config.toml
num_classes = 9
activation = "gelu"
dropout = 0.1
residual_init = "zero_last"
epochs = 5.4
warmup_steps = 340
Rows from block 5 of a small image classifier, named by matrix and row number. Rows with one number belong to one neuron. Each number is 128 + 24 x the weight over its row's rms, rounded and kept within 0 to 255. All counts start at 0. Numbers have three digits each.
After each neuron's rows are labels from the 100 images, of 14976, where the neuron reaches its highest value: "peak on" is the class under the peak. Only what is clearly more common there than usual is listed. The data: close-ups of made-up surfaces with and without defects.
# fc1: MLP up (model.blocks.5.mlp.fc1.weight, 768x192), inputs 0-95
# fc2: MLP down (model.blocks.5.mlp.fc2.weight, 192x768, transposed), outputs 0-95

fc1.84:089118125137072142102104138102098056125103147141104135166115099083157135153125087111151111112112101138121102180109139096125158139175158094118150161136139121152122169138143127129092168137108141138124158122155176155136164118129143110090112120087115130132121130079097144140141132102116133129
fc2.84:123107115118140175123143131155147125158161129121120133119104138111109151162148158089146147112165132119112162093175154097149139117083082107130167113091150080105097155149141104119110176108077100101118164079128129173116149112126144130135188098133101116157134164109128121095142121123115153180
peak on: bright spot; dent

fc1.311:166107145124160136157124132134110089136133141119126088117110141099103134131121101099139109120090165105109110139140103127144109090091163124106103099111154144169127140118126178122112158126132175172120162126179157182138126104175104076110122172104163127122107153123120130109111097149092129121
fc2.311:170096097107131125119080145083134074142159106153140100173135131138118135148114085133117129153119178127145068147086156133134149129112142157111132089175145164169136063102132118123134106079148117114117114141172138100154143072113152130132120087188110128108114128134118161092143121134134147149
peak on: stain

fc1.111:095116099142135152135094132222101123113122118096108100094135142132129097119139134142119163120102131103137168121180081151144139118110120132134145094069145178118133097124123158136139121114106133121101119107128132152129109143128090129181103167177086128093145151140134142119134108115146135103
fc2.111:115092127135135140099134106141149113134122130125102140118124112116090156189128128086105174071158120125107187123174174134152146108098094126125166083093120074101136129125123115105130115112078120112147121087186116159128144112142138133132121130112141093151127158134081103132111109128123139132
peak on: hole

fc1.14:101118111150080149084139168110078078091127126113134175183129137074145146157124096101144162107101115169132125164105107082126136166185137129135124154131134109143140169132161151146118133141112121138146173062134138162144164094167144103079126143105128112132109152084113136111128132124130116116
fc2.14:155105126132139161142137127164184128170092115127127114158127123135132121195152163098136128124130106111153148112128148134142154110084074099149139104129151119133090166127140122126112125124120105110120138109150120139106117077105133137164115094168116125124149159095149116106131121097105140167
peak on: dent

fc1.102:091133125095088164118102138116117144085117136122132091109141143124142142153117073110130117122117130160111086167115118151111140156166169130119132153092140115177100139122130154110108122154102113144141153132192171151149144096148103128130128138128135146125095141152089186134141088121131139096
fc2.102:114105106118140175123141120167165131171118125120093129124113129111109150200172153085127155114171132101113165116153154120159155110076075121118164109094136102120122158145119097118111164117089091124114157089128137169117118101126147137149135109132120108162131161105122114110142126122120134177
peak on: bright spot

fc1.654:120150143117117133096115125120118134096125143125127108114100119091142139123120077136124110124093108135117117132099113134133137162172179139107143143129115132160117145144136150132080114127140139138165147125167160160168128141128135100081123140156128118149092152142143159126131146142135152117
fc2.654:142100105106143169131128126160165133134120122126111124139126117119104138185156157098124139103131114116148137108147156126162146107078070104120155110102126106149098163149123109130110159103102098133125168085130135165106103087116141143155130076123107126147105156111161118119129133105097149179
peak on: bright spot

fc1.644:095102109130077166101111139098104075138123114136109150173114137074147140158127102115098131107115101145124113150087137085116129171194147087107130153151107118150133165143158136122092144164123143136145145104173175127149129114121149097088105139124128118124113152100097165134123121129126124128
fc2.644:124104110115133167117152123160157120150131147127118137124107130117103151176149151088133154114158112111113171105174155113161159107083077100139165118090144091135107153164138101114109140095084096101117159083130136176112142101118137134143171095125100122158131162116141125100146121120112151175
peak on: bright spot; dent

fc1.327:105126102137151128174141098128122148155115120093106160118095121121167143152118078133149131100121183140139133144172130151131123142151164122142125129080144139135119121071135129138117167085088134123139180084150129149128121121123169121172147142127082108091067156130156165100130155146152132133
fc2.327:150123125140077144109116105130151097155098089156094114133130097111138130154155140121113156153166138141114161168141161122134172131112106133079150142117124096152143187085110161147121111077088155146130134105153133137179135050141152138131097100118128145150095132075150138118143124130163135143
peak on: hole

fc1.271:108095132129149135157091119192107101130145146102105120115131123160113127149160152124105149160110171096101169142163080136140142141125126128133130127065150127137129127086128123148134125102107145156110115150117137169130129151112141158198117124153130143067132156107137154106107136125140145109
fc2.271:107107138126127148105140102150155113145134136126111132103119107112093147181149149062114191105163128128125186139179170124138139113093088115128138128082125079110127143145117124117137102103071111100142129072154131166136133098127135120135126128125134108159126168115075100133116123112120137139
peak on: hole

fc1.674:119144100148138146134139144148109105062139126108162130133127124060129172156107141135149106093108142092121154116144126120153131141115115132152124132119132170144164149145137159123134121138133159128101130123114134117162139154153130134130091170186107160125075162102134132083115156144131106144
fc2.674:139124106129133117076148130155151112119128142114168155121166109121117165134123079159135139120125077128119164097155105123084155103108124155123145086129121108155164118160150112126096106126096179137128084118170139130093141151145148125090093141071108133159110128164157143137152148129116156153
peak on: stain

fc1.672:098141121119100142084104155100086071094096127154119127138116099075132135138147123098133121130101090142145093178103145118131155135165176121135131178120121106141109173140120133132078162189128108138137154122147172175125137120149130107093125144100138121124121168117088160127148108114106110113
fc2.672:125105109125156168131126134147150134150140130122123119142113144131107152176160147097129136113143132113128148103158135095152157102088079106126168117101157120125095149145136103135117195105094091101128163094118121171119132128135145145143171085151096126149144162116131111094145114102115143180
peak on: bright spot

fc1.682:125164075100121143120115160127115092113159136088097126146148148094070137142073156127091112195095136145119135104136106131138095166087101146112126137095136142145138129157133169119139148109153160125134144118158129140127118120104138110134095138169124131150103169102104148088107125131104092118
fc2.682:130105105131108143076143139132109083126125151116148124119151107161124130119123070153146104151116090117139120112110073111116142096116168128142107125136133127155182145125143102105138108131129152132126115152182129079143118130141140111105111112108104146179120121148153147095132145120141147147
peak on: stain

fc1.470:115129095147142157143099136210110113089154117128111110098136151111117131157132144106134124125093155122105143103179105133149101118072138144131125092076152193103124122116141143158129144095110114142095104139098131159111119133129099142156116128145111125088124160131129154122113121099098129122
fc2.470:099087109137147142096150122156139128142110129125114124110129124114076180188141142102127178096152121128110173116166165131147151097091088131133174090099129073090144126153131092118124118100065124106134138083152136156124121118132148130134143120111128115174125154129087107120122122132129140150
peak on: hole; stain

fc1.374:126116100135145145122141126104118148070108153092116145144145148131161102130102091100143145141097125118104120112160103126159154150136170134103115069092127139149127154127131172112087140120150142157152163074182163152149127130159109124185129119132118110108076179125111138111119095133133151129
fc2.374:139108126115139160145142129111174094146085134131101120140116113135098132175150152120133145185165142125141153140116180130139120128089106125117143097142114113146119137151117115131133085094121092148106127088122160156124101088102146132161121084156120114127110145078105139102135141116129136165
peak on: stain

fc1.32:117129110088088119109157119125116135138160133122149147155109106122147152165113090090148173155095127156113141121101121110144111103156177113127114123147110138160160172121121116100098139112133105114172143082161148164151163088137163115081121147076100093125123132133130143107148142122138108119
fc2.32:093117130149111164147144115165169138154133098113090132114126130091125112163157169098153143131161133132100166108135132093133117133094095133144140128117123090107125172165093127122092146125106100097150160067115135167132089115114155132162162133098154098135143133109114105117110128098131114147
peak on: bright spot

fc1.300:134123129110082158111079095110112116107134151157121122144149126093122141136116085117148104122100120122146110179120134115130131159158187111122132143128139116127140157078148129114092149164131123141111117111146187185139132140142139085066120133097153127147101143121118150132153104110121140114
fc2.300:127096106124148159127142143134138133162140116112120116127118148107111145174162156100130146132153131117110162099137157112145147114084081119128174111116148095125106159128154111128108187114090099099127175087129129155139148103129153156149164092146112121142146148101137121088139100128122142177
peak on: bright spot

fc1.484:137120108124165156138102146198108114092156111121136111099116129113121090154143146130097157115112179121118140129191081128148122142116104136153128072076154170109138109143135118160138128094107143136124107139097132156138119127130127150148111140182139161106142171146107145115117136095119118113
fc2.484:109104142135141139103144102175144119121119140119110155086117108110085161168129144087102167079142094117127170113184141123131138103107103124149162096076138066104131124170118105128134124114068118142141117084140132176127107138136132115140151128115130091200120157133071093137125119127121139140
peak on: hole

fc1.241:176149108123087132136149127091111174115147099123122127146087099136150118122133105084153156109134104146143109138123141105127122170123111106112124132115121139141119171131161099159134128138128110153145154056123127128106126128138118184126151119110108144129114126136108109109118136156167163150
fc2.241:147147131110106140135127122112148073159145150130133145117143136145123119126138157141151123119140127130126122120119122105106120190116132127123144158149106131125106143129088140139125101114129114138109108106125168124081131105113096067105161124128114133118120111115118183121144150111085163147
peak on: smear